config = dict(
    win_length=512,
    inner_norm=False,
    shampoo_beta=0.99,
    precondition_frequency=20,
    lr_schedule='cosine',
)
Rows from block 2 of a small multi-label audio tagger, named by matrix and row number. Rows with one number belong to one neuron. Each number is 500 + 25 x the weight over its row's rms, rounded and kept within 0 to 999. All counts start at 0. Numbers have three digits each. After the name is the row's rms in percent of the matrix's.
Before each neuron's rows are labels from the 100 clips, of 14848, where the neuron reaches its highest value: "peak on" is the class under the peak. Only what is clearly more common there than usual is listed. The data: melodies that start on their tonic, played by one synthesised instrument.
# fc1: first MLP up (model.blocks.2.ff1.fc1.weight, 320x160), inputs 0-159
# fc2: first MLP down (model.blocks.2.ff1.fc2.weight, 160x320, transposed), outputs 0-159

peak on: F#3
fc1.153 101:495519502480483472501501538549440490519509533497531544523490514511520508474471508504515476512523537481533505487515521504509520465484517508455521527471475540513490490480509455498497512542482536486454485527458493502473446506494467511541533496516488483495505501507490496496526520485496499527537524523508456514505557496508502495526507508520464470475513499500496473479502498483513493497490517498517521518468496455465519439511475541524519548546530507477529483532555453511520534456523549
fc2.153 099:498493497534486551500490472516512503515501487509496468479527520484455501507488479505498532486491495539471512492508474525481498514491529453520497498493530433498495498456517528489497510527483440482483509529519482502530569479483484467481471495522524528514518486494544503524505542494521513511492479473487491526519480531477440508521532469484561477510497513503476493493511464531526526519500523434480507469486543526516515564494514475512495473497481447562483546532506505495494476523499506

peak on: D#3
fc1.113 105:505489544451464467483509529482482500534553503436470488476536493518501478505482489487516535489479510518511485483462526554465503478474519486547534511516489478499492454520546511504551482518529497496501518488523539505527524476491508514511507511482507493507468498525448472518476466518486502501497494496482494523487495516474511526466444496518473501493490493539438498477529472510487512499508489522475536504543471544513541524481458503495473513454513540457478510505481466518519480517449512
fc2.113 100:489516496518501527506441477482511490509471489541482485487517465533473472471548480515449517520511493495542503506537481535483473500544472500460528493510464511535532540473502502524529499500546514512497476524507548531484502509505417486510454442476519458530511509486522526510508537494518500487460514504490499501508523457528471504538491464499518526463477520530517513478485521492505494506469480477514491528532517518499524490514532506465521471483505462545486503521464533485498532474486524

peak on: F#3; F#4
fc1.25 110:492450527502514508520482534450488474470552462505533508515505468504491478534511506528477517513475547467502542508518533490553481490483478494480487545545464498472506519510528494507575510505458490482485532523457501482479497488487476496455504515540476488488458479487505489478495506477470498484513496499499513501497496516537493513505500493478473469522499524494512452501505477498452468513564484509557480504484498545472500480537468488490492536481498465530462456511516542486484506538482496
fc2.25 125:517491503542495552509511512478426450470514458542540487528494494530517488506453535513492495505501509459499474507505519492476488519508492513486515557508488526484497497477506482502524486500513464466531476478546458485492497501498485491471550465507482504440517461467468523496459497506516520528515472511500461527484495511493446492501489456498451495464508532499523501501457532488506488512527506491467508533486518513511476546531517510494507537491470503462493488520484567499481499525540483

peak on: D#3
fc1.101 088:523466511487457475478493534539467478520497462540520459511509521527514573509483499533489460492476467478491485533476506517471478518534498496506470497533497555506503550496476538496492496482510517542531495500493499529533531502505483461497511521485495460510484515457553455513532457522535546509465533510506462492477524495509469452458499499500507476497539475475528514491471481492458452521527498516519509524494492533499529504500453492465502517486482468486497486499498478488482457512500488
fc2.101 091:473498463488500501510523494483509540498523494494467469501492494558499452514500437498444505446518459548536520540499458518472520516494447532529505502485488480487496465548494492502549493502522513475465509462473527498480488499523490475463465518529483472467518535522458505517456527533508483492553477527476493549497483471502491518463521519474496526548471526483477481512503522482496480491483473494524516510488512508501479459469512476501512525478516487508494496494483474504491469461503543

peak on: C4
fc1.129 107:466474495516487524485482478497494543465534487534508525478523459478511469488488544526486565488508505530549503489506514524543524504499484491501481503501511514484482542496456485555527484507505476546513472511492486478487495459539512515492503508475501532516481529485506504484494518538492479531541523501469483469506538518513531506475503517506508469507543469512443517477472460446490455510511485532507506456520471520549507497466522525470510504542497459556544537501513490530516504501521507
fc2.129 103:502518496518458451495500495504484492499514513488511485502507528534538492529547519523519462533468543480466499513487525502517500504510529483491513506492477459482523509513492484465536507510525478496485552556506500499500511551508504512492534455511468493504515467455455537485547507486481543526466519499494497549535472519467502454522467503493479533490464520503510536502524533491432523491472506531527528507513541486531542496537510508529460476476542529476466480504495499466491481499480497

peak on: A3
fc1.108 093:499486488505444521521493452527506510493446506491481495486513509524510553469431465467522474479527521531505480517511551498498466490518490551533538511476508479493560446528475523473513498507502484495484481510483503494482449527504482510492467514435506482514539511510481504496469482522478520527503501517510511465492466498516460529518530486514533475505450474484511499480485480509517512490537544500493508506539444517506480473496487543467507503534501499459522513493488470532453490507492483
fc2.108 103:523498491481506486480509482466459496552492495495515517539513519507481492491502550492462519498487499484517512461481532498484473478493461478501465480536526519458477515492514449500496489444499516554520489509536478514548515494481518537466509455540481492511509484504480522438461504493536455498500456535502489517466478488441518497531497513492530518518488500484507461512487508483486546517527493556472510509445519492494495552528484480510484452505489484499527519511500540461523492515471520

peak on: A3
fc1.266 094:461520499439503475541510513477489531544517442519554491474482474539465537455459505490448506530519519534480496485468487487524513476462530510484506523505519504513470501472506474502496525522475484505496496493482510492472492496482476477502483517515522531569500535464541505530499485466507504520538508503472527502489511524447506492529510530505484456529544497499499520483491447515509537515518509495500510520518467509489526501545488518532489507518495532511559510483491497525474517468546461
fc2.266 097:550529512498461520504533467516505486490505515538508511486503526490480542500498486501507493512461515541486545521487475492449436452515469510508481480490521498496528532473470519489530492480509498494503499553503534508467512508521528523462483493512481445506452480514505501510520479501518475498491505514494479534526486507494512484520552503465479459478482493501582534499514454522478510509480472487494469524519474539527471552539468514459505479472484489486495477541499542526462516498520480

peak on: D#3
fc1.128 090:493491519539476504514509520508533531539495468556493490504540479470490524486504464496496517513501510491512480475505542514478514475523446489486500518518469486496491538463450485466486469518491501483505464491501520504494484503456515479524431517517491505512449522480505501505488500511525497484475526501496450466476493525492549523491495484468496518499532549586487499499457489490462489507530498514514458480534501489485503518437462499487535485503546459487541532520508468531524524483500514
fc2.128 088:514474486508502471466489489470500490484509497454481489485466510537539464511537512499509496532485503527510501504495507501449475502532494523462494523473488464482480487530497543542483470461546541474508490544512488507491498514535500451506496489482521514503522454466487502511506499464488493502488495492511516488482533475517480488513552498522481482521456433488450517479475479510482491507531512499532496520526497555498509481476511521553488521523470512525511484444429487434472511535497514

peak on: A3
fc1.115 098:555539522488486505500490521506483482515515539538504538492506501525470496503511485514505509505532528537529528536484471502510507488471518550530482519500538504477510515517485483456499529505508507474504487541485545465496517543453474505433535488498488514503473522495507480506500481463479454540476497549506513510522467514484487517552494549464490505493503476466508491523536507483467546459470524556492488513503474519484523502456456500491509474486513512507461548539510512526529462507519515
fc2.115 096:513493491498483467516495492480524504553486512531490490501490501478443464506510475491521492498449469493534534472493520521457531508468506512453497444550533551466524519535481462504497491464497505516546487446537508549567481496500540509538466502489522525479517504512501477504484428539526497465526488513506478492515501457490500517478536538483498502477486484465529494495501484497481491532502504493494503508504498484515498482520493536506517493487459565511522480510484517469485529512518472

peak on: A2; A3
fc1.168 103:460562483511466476519493518497504535525518484500496516468498478531492516527537525528510509497508512542498484483505540471510479503467558523480494498529507483513532517472522502449513480468460488493488497518482475513480521484515470475510477474510515520475504566502500447523436466515475503510497460505517539536519479477496481492519498523504444505488499506490547495502546551498471555534474490511491513499518480463509459480534461519504490484497507518540480464473509477486522484520455481
fc2.168 112:506513486491474527453490528475484514477491482535471510514467492516480481502453539496506473514494535498501503540515506511501512482493475517480539493482486514489506511494463493508478503473497517496569549529578492496488499516499518454478532482506533504480496483476512497511552447475544457487592498524478448519531466503517514525515464483508494489472483498485522515513453542549508459508488480486469486482510487520508475499481461495483518494530493535487482531497466523489533491491488478

peak on: A3
fc1.122 110:561497491505497472467494536492494502488506497482499498500486500551479481517483491525488536491509481556511501504502503478496523500481541530501511513515505506536501514492503495496490447508524497485504458548511546465490470553505519505477487479481510510499476548506473502509449517523485475507507500527477535495473457491484463523538514522480508483517485498496471508507501519500462503491494569544507500511537476444488469470578456539465520465500533516505446491520480550515471467479492488
fc2.122 113:507498490524470518548474502493541463524468535503452481470525525469526507535486500535504486558476476490521500452498524489484515491473531537503518503520480476489503538513466515493497530519426466506492541527509521505487456510524522483479479488476481456458530477513507516497482482498482499495484531505465553524496477462506461526526501513546476532473520511471533561507502535492500522502466489480481493474525515502528507466443482514494511484488467521524531505484467501476463512496494479

peak on: B4
fc1.142 096:501511466494498499503472480512466495494463500497511514490506473449487485485461566449530478493512499542525488475489529514496527477472512513497502486486497503445507503514453515521526511485563459515465532467493514485539500527467504498500529492527488451495492462524485503527502480502467490521543501465537434498544477457523512506506482487486504509501491507487517498499504499512490532488526459505500504459477498503462521538515507474454499476527501548553510483444483526545549482485514507
fc2.142 101:496467501485480529535509510497510531530509483536491518482503512574539481532485496542503499532484532515466458495472503517505482493506457457496489518482485520483466514525534480489513500489480471487455480521515526503546527512490514456472497493538488531545535518502466500512485456464449504458500474496510551510453534514487490488532509514486539542482507508474480492481479480549486519494494479464526561547498491508466482483521520511512508520528497492542510525482542489499499494490484547

peak on: F#3; F#4
fc1.188 098:530508542518513500494544513455489510503536496496539511509498536510518495536468490470531506521508488482483530455457483489517475528538508500485530506554481506477520534468493473514557543553485479492477499544473515473517497495538488503490504473459493525494457510472505458480468508485471510468487530521477467479494484513486476509497494483489483534452492543521515497522510507481458492463532521499510466524514480494458494443535486518482509482495534446548501474503504471515498468528532475
fc2.188 092:514502546509510487493483476486486515463496509545535497507507518539428489544482509512487512514505500499481493552548503492482540471491474530479525485500500502494487476511512500446533482484475504507554509498474454547479549483518473481498470453508453471461506490517509568466545541488460523501508469512450577518474490481512538532508501504530506472500514488513515524506513487507469501518525507523494503500515501498490526511504476491513514524495500532528517508532500542498470483540510517

peak on: B2
fc1.102 105:503477500505511502501485514479471480524527514499483552505513479543474496496491492487496554474531504518482524503456514496526478453504521453524521529487530494507478546482505556524518487464515512467517495476523473505536471520508521507519526504494485515541468488487466524501553516492521472537505500526512489485518505491487555528522509458458486517572493466486522563539514488479476471514503461506509504505441529515509527486536502495501490464516524458471509534504502473476544496522494462
fc2.102 122:495509505497470531503505516487459462523540540534508504488484489475528475466501521538511467527480540487497502516518488555492535544505554493467496496472514491532485495490513504472543466577539508492535535490536475498509516503525523526465525500507523452509508484497458473511508465474506485516491561483523474527444507507460553497470524496495520510479486522491493481470531511530487522516498471500484504520466477489509507476539484489521510473508514507453475484524470485478521528541504529

peak on: B2
fc1.290 098:510490507542457519493486525489473431578507518534493525502489501478482521518469487524471493507522494491515503509521488514489526492490521498476490501518521501524501512485483543534497465519509479476461505491436498486498524479516528510483506510494502502490486431522470483509470481511512484538501551497525481483514497511478523518496510466477516509539495499545470564478558499454459502495490513495461515502415493517494476515469473521516513505483524488504486576498487491485522468522517500
fc2.290 109:488505485432499539474515473477492480497498527498465510475502445503469511479541512493472485493504501507496513499497511561533523486499457555520484536515544519472494497502537520533514507476540500498493474507485485517487474509489500520485508494499452497519536497478525506514466502523533485500532487455508473517466490459439454511524489479520472522513536504506490487510528508543514539447475485496492521499555500460502483527534503512449516494517495486467526512515441530502456516455500496

peak on: B2
fc1.137 097:496467524488524478475483489501492508491472514532522543485493507455503512521515508502469492484549510496505514457463481502545509502494518526501501520500544500488543491513502537494505476545480501492503547513534535454508478485534504547482512506489464512508437544509507455505513488518527483501530460460493511495529475496541530538456522537489535502536473486499460515482471508522530531459497452501508566519486517468522521506500491484535509477520549518500523516502515485515484539547518481
fc2.137 090:535521514519477524503513538516527510450482486479409443508476484533491527490495459478512467555468494494507499579529523465519508504524496533519501506477470548517496520508501466490458519457512473501479492479457471551506508524512518468474497492486477469487545440495506497518498491504516522514460484543473493474463497497488496503520510466522475512499523569501501504517517483486479514531524505472508507492536525516517511505495510499489478474508467486514500482469485519485498476493521475

peak on: B2
fc1.319 107:468498504516489514495490500515478493502512529470517488463511496553521533450500487521477513501499508520490453502498515486547477500510503506477489462521474446509444490480493488474468478466506518448437491488502500503463495531482521480482503514494462549522460489524532506504513466460481497469516473495511513511517503439505496526487538513467455532497462478504494519497506463496512506498487524522550508577508487431492485454523508487507466539494485492508512494500465548472491529497501513
fc2.319 102:535487455483495501464547464535510502497537508479501513541505497478507477527490503497504512482512486489497507488424492525488457519499529450458488495540480466508479490461455515505534485495487517490494499498489482515516489516487509548471476522463521519464484478456486513495517551490498515479472496515527543466442477538492510520529520495538515515566515533505511521531497509513511516533553453486482467468526509504485507487478468456503505485486529517497537450500519499518470466494500479

peak on: D#3; D3
fc1.1 107:470508503518466509512499503541497476523513478489462534529478522491519469489487475516492471488502495500488465473514479529503498485518476478530490538516473515485502515451512500487524472492489486529481478498475498532459530494478501465467497547481495519494454495509521520490485526481479530532544580471553495461447510511469486480495471501486473471497504495578510478492494535514500483520449501515462509488504463491451442527548471539502494505489481481513508472482536486511487528477492536
fc2.1 112:486509513467506454520478498464530474478487493525484456481490455508512508476518489467507479499506534523491489503503512500551505508453530483518464442502500467464504504540506526466460484497519500499526491514499502562475509514527472551530476480504508513481513517463525529519467466521526512527460558538489486498489506496484469500533535481515486537459496509485519529475470442497496551514454523501518530517521498469557510504473527523488506483487462511450521520495490480504486480507533503

peak on: C4
fc1.162 097:493478455563500526530470476483544488519525505455491493511493522472484464525483518471539484483551518446504507474473518528510489479515472479482494474538486495518451499518469499505505491496459506507530498527533505531514512544493507506527518546532510470491538541489478488516556504481495499535484498487538520446529498477528524532447491491533521479474506484506514537539472520497511468530530486507484526469480484520509526499497542516445511497516518477503546520502497490519531504534469491
fc2.162 104:510579569470464510507493479567492511477509505493494488511500505472509528534487507472482485512479493543485490478550476457480500516514448539510508507504480507476530486505501492470507509515510528524509546463495480525513517528518460504494460501493478504509497465514474501460496500491546508492471487499488480536501485507508485514507494477499529516470521500457559503519471482480468515505526527516460455535532475474483536527499476479495499548571495557508459485523521488519506503496505496

peak on: no note
fc1.130 104:506523515461514468530533538481491507453530500463494454454480513520448523505532512516492527469471520507504509482483534509530494488508493477487438459487483470489500493482508503515538515522474490484535468501502496527507518532497514513520492503468498493528534520537474484478474503509490483483500494459493551516489546520447479509501472481479524513507501450544507494534514475495537498527499490465510457484426539539518507458545519539507513540480484502490481507497473511483481524454518519
fc2.130 108:485460474470537528469491458476475523545473502522491533481530483478516479509539473522472474473542515483525505534520479523530501458468505504498476536549505488522472484499479513494506517499464476530455470454481503519512477481464508486517512487490499527519508483484487498492545481524484482501536489524495469491507464509517512449501512463477536513566487523485514500551490531481525534499477489508482480495490491483531475494530467485548505499510570498520538527508498500548502506486517560

peak on: A3
fc1.264 108:538463522523520452530462502482476475516498533508496499549528523521507508519508506491480491483514514525491532486453547520489514486508549491497475501511493498542474542496463492503495468474512530561506497540513547502476508544483535512497461495509498552466469526529484460507456468524494512534520534527493501481491483491487466527540497498505467502537519500512490516530552521468514528477504528501492522539525464489501502455518481568501491471460514525522466520476502503516514517518484489
fc2.264 131:494545481501452437468484527539496492504536477455491481527481535490526536540532483462498510541480505523503512465465486507480461514481511517463480536533520486519497492484497519534467495533485509486505549524488506478499466506478485515468501483508504487480485513501506544482483465538542500489495497443475489504524471471467502530541499494549501556480483513492525531540508525498508499485523528509534500508520482463528487528531509514479473510478495531507523528490515562494475531480471458

peak on: B4
fc1.31 104:541514471459456506494491506458489517538495469466509519487483494511499539527503530479520511499509498556506485523464511545488504475529521503463446537499533514482477453516518524529483461482504480468429508500487486469514508480537541491467509511473518503505524522500480479479512456528512519441484499542459488528535529539476510550500495510494502513511507512495469511486499468515510528512512511502498487547500513452519548515472467488492525462470477503509492505518461510498481505442527503
fc2.31 098:529538513520516502517528534503482503505479507498489483485511453521497518527479498500544518486453504489508479483500502454500513444488509494486520492516513476485463516494506500492538508459468515538471466489473510511510522506520473500503477506512429480486499476476563526511466545508461541524484517462466510497522495492556493514543468502535495503521471514523524513511506455471476497490500501493512503506513533504516480497521508515555482531536440490484504512515510535514416531444523496

peak on: D#3
fc1.3 085:550512515498482463490521519511502474540516527548526487563549497525499510521491463521539501497527477530526459525467498496461494485532512502555535549503485478485474541472507494491512533475510537507513513530469504488509474518507495494479533500477463509521545480468496505476535521521491496488507518482532500521510528462500542487511501511487530489498498520433506508477533427507518526477529513491522513487478522539460518542486487528541537507508519482523480516506500475536513516518517470
fc2.3 076:470491516474517459501488494505533523464469492482468498422489518488482472509464520496489527461557519496484498511503470540515495503529499498481495503512476524477550470501476542479479451478476486480473484511512511525469526553492504464520450504518527530486467506536483510520508522532494466540489513550511506518508512550472507505515462459514518510515523481510527521514511465464501496523497518524501471482532511544467494492539503509499514468464456476466495529514530465448495503508490531

peak on: D#3
fc1.143 083:540520519525475486447482456521492545481528538502523474468498506530523516493486514543496489536510479519521506549462521539496447474540475491520509478493538483477503498516534533529515448520508522528483475482511527498513478534493512491480483507481494501556492547504492448483490500459491494520512496517488451527474540504431527494479473485467521467529513518456489520493496516517456463530492497493504514478491494516497506529503453477525512507488478477527525463536472468493504502520506474
fc2.143 085:489508509522493531512518475481463437492470429504505493501531508450519488513479527484482464488533513514546512459529513492517508516573536503492510535478497525497537515480540546489471494513502492505489516506505507508511494463503481480485491453472531491457479509496501504511477519480510480544495501494479481513542476509500472502491547494529492535520487494490492474476491477504468496510517531474490468541541513555530500466474510526470476523503540552520511544496523485491507463474536453

peak on: A2
fc1.62 110:487485506514491475496496531489474483510522516539444480471485528534553516500495460518469510460521496512523489501508528513500477422497551529532490508526499528516512507510486485480495446498494518494542578474424544494500526515480494532529515511536521515536479516486485456516477515460486493511475534481487488492463524520526481509508493503505499475537519528536521520477522495495466471522502542495520535515481493500507486428503476498521502495494538526524507493492515499533471496475502497
fc2.62 117:528517496525509467505469462498543486458462463472514480502531487509478505542490535532474476492495449540519530523475500510477478492493460500476504532481470462503526491493424490493494495493484499488496526497456505444485505508509520453494474465480509495476491537525486486536453481537511503500520523505506547540499467457476448503446486486500487481541517495495469495478503513500512508472497514461505507503487465517489530479468470509504524517495505503519520519537484550511552528463524521

peak on: B2; C#5
fc1.296 098:496482503494473474481510432481496515435510515518518487463475473504484551501475564454470535485504512462485477450497538497540496491516516483513486529532505492511527491555510509530515476509523521517521471533526471468511471480482514492528484506478501532473500478516481523484470495468506519539485512535520514443504521492487519459510479495507554508510517504520494516498491498482526524501525526537477483522502524528480526480484461481509468505574458493492522483459453480489484518509486491
fc2.296 097:497484502485532474525514533494544484561472527489539510541518486508500494487502461517455475479499477526503520529489486513464510501500468542521551508482452477495495496505463502509527490519467538504481489502534504532475510467503477514475505512519528492542497536528503488499529465514470441468512497469465500524474502426503487490514539525519474419486461489465484494489504487474517516505473516482499521491482515508529483506500472465480470495459532489481470504560501513485538510487504528

peak on: F3
fc1.301 095:529464535500522509499465467532499513542505492495499508467493456468515506455493503444516490483507504444473520546518458445490486533507495534480441541508493509560512476462456507481523505457498513481502530452493494500493520493496503504461515489531540485489505470514518512511490422511483517503502514500488510460516491475562503506485474521498509497499452505492527503516494546489492512481509482472480511523514500504560491519522520476499520513545501503509557532486517533491504516514507475
fc2.301 094:468510505498491498541498518476554497528478476553520464534487520509481494498492491498520509478539527522484480522489511486508504520473486538502484490521447503487467492525494468479487541488479494451508471473466484503541484474462475506511497540506532514543513467513473493572503504493492546445537511530523546503480486530541474505501516493492482470516555501513440497515472519513462500511527467546448539508481485490517494502505511528512476494499536509509457469500492502508456468499505502

peak on: C4
fc1.242 093:509496485516502514481480482488468521516457468451506507480476498510514480502536522491512491488532514533490501507534493516485517519487498534501512500510472462504502488489518528487551459534503514472507506542503472534537502470516498506543499541518520480511492500478516497461566471476478515577499501478490514431519551469478510525466519515478476443517497487516477478486492455491483479460536544548524508518472488448473505473479504505454526537497522523488511517528509492513527499471524503
fc2.242 106:497527514483478484506475494560464516492499520494464463464456468488469495490500461513516467527502539501467549478484498473463468490495506500503497491508499474494532467473484512503480534511500514534504557521502539475493524531532549513478497487457493521493547521509526536470529493500493513506501508494471482482553455478437481505501453475475516526485508519496509531518512532504500522524471495493538492529519485494496521496547499503506528469473563528479484536469542499473527495504457529

peak on: B4
fc1.58 098:496508531484526510464475467519496531483535545481524523502503458507521494491509474531528514477464528539481502490523484510492495495462512455546474500542549471505522472519499540489528462485454513490462492508494502474528528470492463501550476504511462481521513519473471520507506528554476497500487525510497553513549512483481496486471518459473476448519446498508530462448500467479529507495470499496506478512477495519523497533491521496509531461494498532500478502486513468498505499439501465
fc2.58 106:533478480495486518556487519513519515472523443482534510480505495531486499492535490454489515512514500513477455470463523513492520468476487504527472520530498534495495488487497520480535504544500501524512472485490485498488557492516519496458455516489525505454489508504529499501506442505504498535479429491492516485495553480488530517534475476493485513502481521517469494458518503531474520533505508509493516484502511490479490420512454483529457489488561465515484464499506454523479496541482494

peak on: B4; B5
fc1.261 089:452460491502475506464516509478544439508521507515453511468454512535510489531545518488536507478487503472511477463456520515512533520496522486482470546514551509488492460496502512511491499505507477492518485489527512515492521507508465503503488493518500494475501515447521503467441456525465490527484515491449512476515490476518503483515473474509506470488535521512502519454490453468457469502523461501488502488489537482472517455534508508481500496501513517481511505533564511459469545520516531
fc2.261 087:519498518504474466490483488569505501491536473512552487516495503494497498534478499507435469523490477517472496521522522466525530534507492489461520459478446502492494527503482509494534455525493506562481459446523512498496501491507502526538500519475489508526521517481498468499519507454485506495498517496520462538493501500478492477459499506480503450514496458461537528538475546502488505518493520534504492485513497455518512578544495483526499490505538502488547489469509475502533526510507523

peak on: F3
fc1.27 103:539498511493535515461498519482527493531535469463505555473511518533468478547512479512487505504520503488509519458535476464531512510526415513512486444500514543485481489465472488483495480525495564517485481496471476507491495524490532501509477506533540506510475484517476445510492545507480486470526486517552490550498514483506480510504513488451520503499474510483519467537517509493450517511493504500510494488474470518486478484515518473518490476452523463540535486545511487517513495521508524
fc2.27 122:515501505471540471493557524508477499502502471484577535516536531456508501492440489454528511534502487478524525482515501519506465500486458536480504464467443532524463508476518480522520504494532509492505529513495473486534551459493496487504526484502479509577481502497528460473511473493508503487508476477525519527466480499486487515497540507473495502478484531509480495481473528463492479503499516464488523510498466487499529501467525495501479550510492522500469490493467518502497573484482512

peak on: B2; F3
fc1.292 111:523467530491530513545498506484481500502461515514531538452512542527494514557476520489506501475545500518514527507481488533510487528500486492462464511510509489497479491515505501472481507454449495481492485541509511479478474474516589510503522519481498508462523426497465492510473538488543510468511531472557487473507503500549509480486502508492466513502449477509529524506494517493506513490518511512484505523484489487507483548504493472538473514515493518532501464571478528476501490486501471
fc2.292 105:460498501518468505498522486509469476523535548480491515476512477481479476492534503496511517506482512513482478475523499522485509526496524483472502496518494518554495476480462452489500502528517520517488507512510489515504520521482498540488476478485498531535523521486510503505560512523543593468490508536486501510527485469480546478508492495497532512464488507444481516530517490495457486515487425497517499440487518493516511501516478508553524430494506513531448457488488454494491485504486518

peak on: A2
fc1.316 096:473530499508511517492485478495503543521562458475493516474520486490494484488502503503528459507491505575525477476541483500496505494519529474520542519560573500534487524469481498476514546512465558450480473488493502538513511465486487474482516509513538506499518518472527449497487478517496531516464503506484488532512500537486487533494527484463541494515512526465501510535508511501484491485473549498469467490504465529501496510511502503482486522508549520517496524465506525450505511539511479
fc2.316 095:524511502531485517540501500507485477514485567517461535509493509474520553485516466503543532511539509481529522520444524472521452472484497490476478497484521469527511495488470480513511460492514544549527534540499500518527494493499527482520538503497473506492474559518506461490505483526479456496496458541560505435492470497485490504484520521507499506470466474524520503507520494481506518517492508491441497492466448513480488492458521473489477482533500512485525515524504496541503525512490521

peak on: F#3
fc1.7 102:469492478520482486473473508489486520495496432488504473484488480493507497503513527508490508494497519476508549493520464466498443516550508474489558522539504503487510481487480497558524495520495508509541515491528493505487520500519452512516494531516514478560499502516549516493518518505506481497477501515510473517499461511480482490494548519508519533504486510489521470508511508513463476553562512485560469480507474548561517498559497481503536503535493518496515509474548500530487512513452545
fc2.7 105:506529491463469525487509521479512466518487530531502516507551520482486505516516500497493541503516468517494491461483517471539523508442502514470447520513553513506522552511498472495491474510464459480444480515550491525523472502502544484446526498493510524435505460482511476520506473500499447511500466501478513480502506526465500518519471456481461527471512468500536479476489509500477536482471529464512535535521456484530477510451525479512498510507503510488504488487504492501520467477500477

peak on: F#3
fc1.28 101:482476522484525502479499539510508488521511471526490501493480486510521499486489470491533516501462464485540505515501468482545498527482477545489546496517495498484517515456545518534533486519520521494564509458508526531544500491503482519477523456511462483480534493480506459544509483507463479522507485512523476511500518491469526488490459493456503512475526516488552456482491504535479472471515482474473486502521493491442477514546496529467526513561511468478489461546504491477504499470461538
fc2.28 101:496505484518459532484540472530523473456503539491541498479519452511529517556473462487513502480528467499499530467494461479480519463504509496500512518490501540502487464501505502493528538491478481507442521521450519496487514492498523522542461495515478476471483490499511509514517520516503478491501495485505502450515454498533469547525485484456501510534496488482459509538532497461521469515480537514536466520522454528503508461489511487538520496456462501520551483518496505520508563491497505

peak on: F#3
fc1.90 102:468535513484552492467504471505489505456498496486536502471481497538514496545480504497503516469506531522494470495505492515444543532530470488509466512483497504469478437438484501466498506502506463481512490496513571475513519486479483485515492523521496510484492486491512527496516551542539550488544480527519470533506561529516468518548482531499479512518472518498512525503475479517481497514509509495511487508463491465499511467498490476521488489451545453481484504523508550518520476529497498
fc2.90 099:489503517503510494524479527542518521485476515483462538498542498482474487504490471468544479493502492494497516562496551545514445539441517466487507554483538504515470535514469508522494495479508549498523458495482485520473487512504541508479488488535533485489517501497479458500496534508500505549467499451539497493475493530506491486489510483482482481489501454510483481503481515474505520524531540479471536534480489511472460526477529448463503549504486475481525531510506505469504491459506484

peak on: no note
fc1.233 094:473484490505543525543478535447462496486513512495505494496536514485546475515469477508494467486515514468504531534508519479522516470467521484500438468494480469505510450487476511519499507473502516569515495491492517512527532503448522459471513549479508471521538506494482519515490512541504517465492498484449465546487472510497492546484506522468496500514475462489539475509512549498473537475511511535522522512505496464528505478488517465513512473487466500498525494493434490502536501489468500
fc2.233 099:523514536484514521511442500494507524488497483516530492528514514478531492448506504464502517485507509556551486515518495521481466497533488527508503487544536499513482498489513541499481516519468490519499534544483505472510463504500503468540486523507493579474503505520470496491520458481511482524538510519496502471508484480541502511477509510493530536499483519509504509501495494490510503497481481484519501490474550528475512471433515475507448515528558492480451483543467526510494507575463536

peak on: C#5
fc1.163 091:511487526472477501484439506496506469514453430478540492508511487486531477497504501496551502537524486482548498508466517477525478520490459531506517515521504497503491450552482502447538546506516506525495456480492507496485489513507512490513515513523498468476553513525499503505508502488487513529497479526487451496510513527532470505503468531522539525478460503530520466496432522516519524513459545490511486506502493520466547521468484512454468510544498526490514470486490505527475489464503490
fc2.163 090:478514507518488529523517494518493471522524515510496495473443487498491497499480516535481519477509537530464514492502464492452540536451519516562507491421490552487505504493506475509504480525483477476499500463502505506505469513482480489475484537494492495519498482528486485476523456518466500506526467487482503508494535519459494517490561485508529500490492489472501485530522510486441527479492438487521534524477489452512476508527486549496517463530488548563492495493468498480482494521503545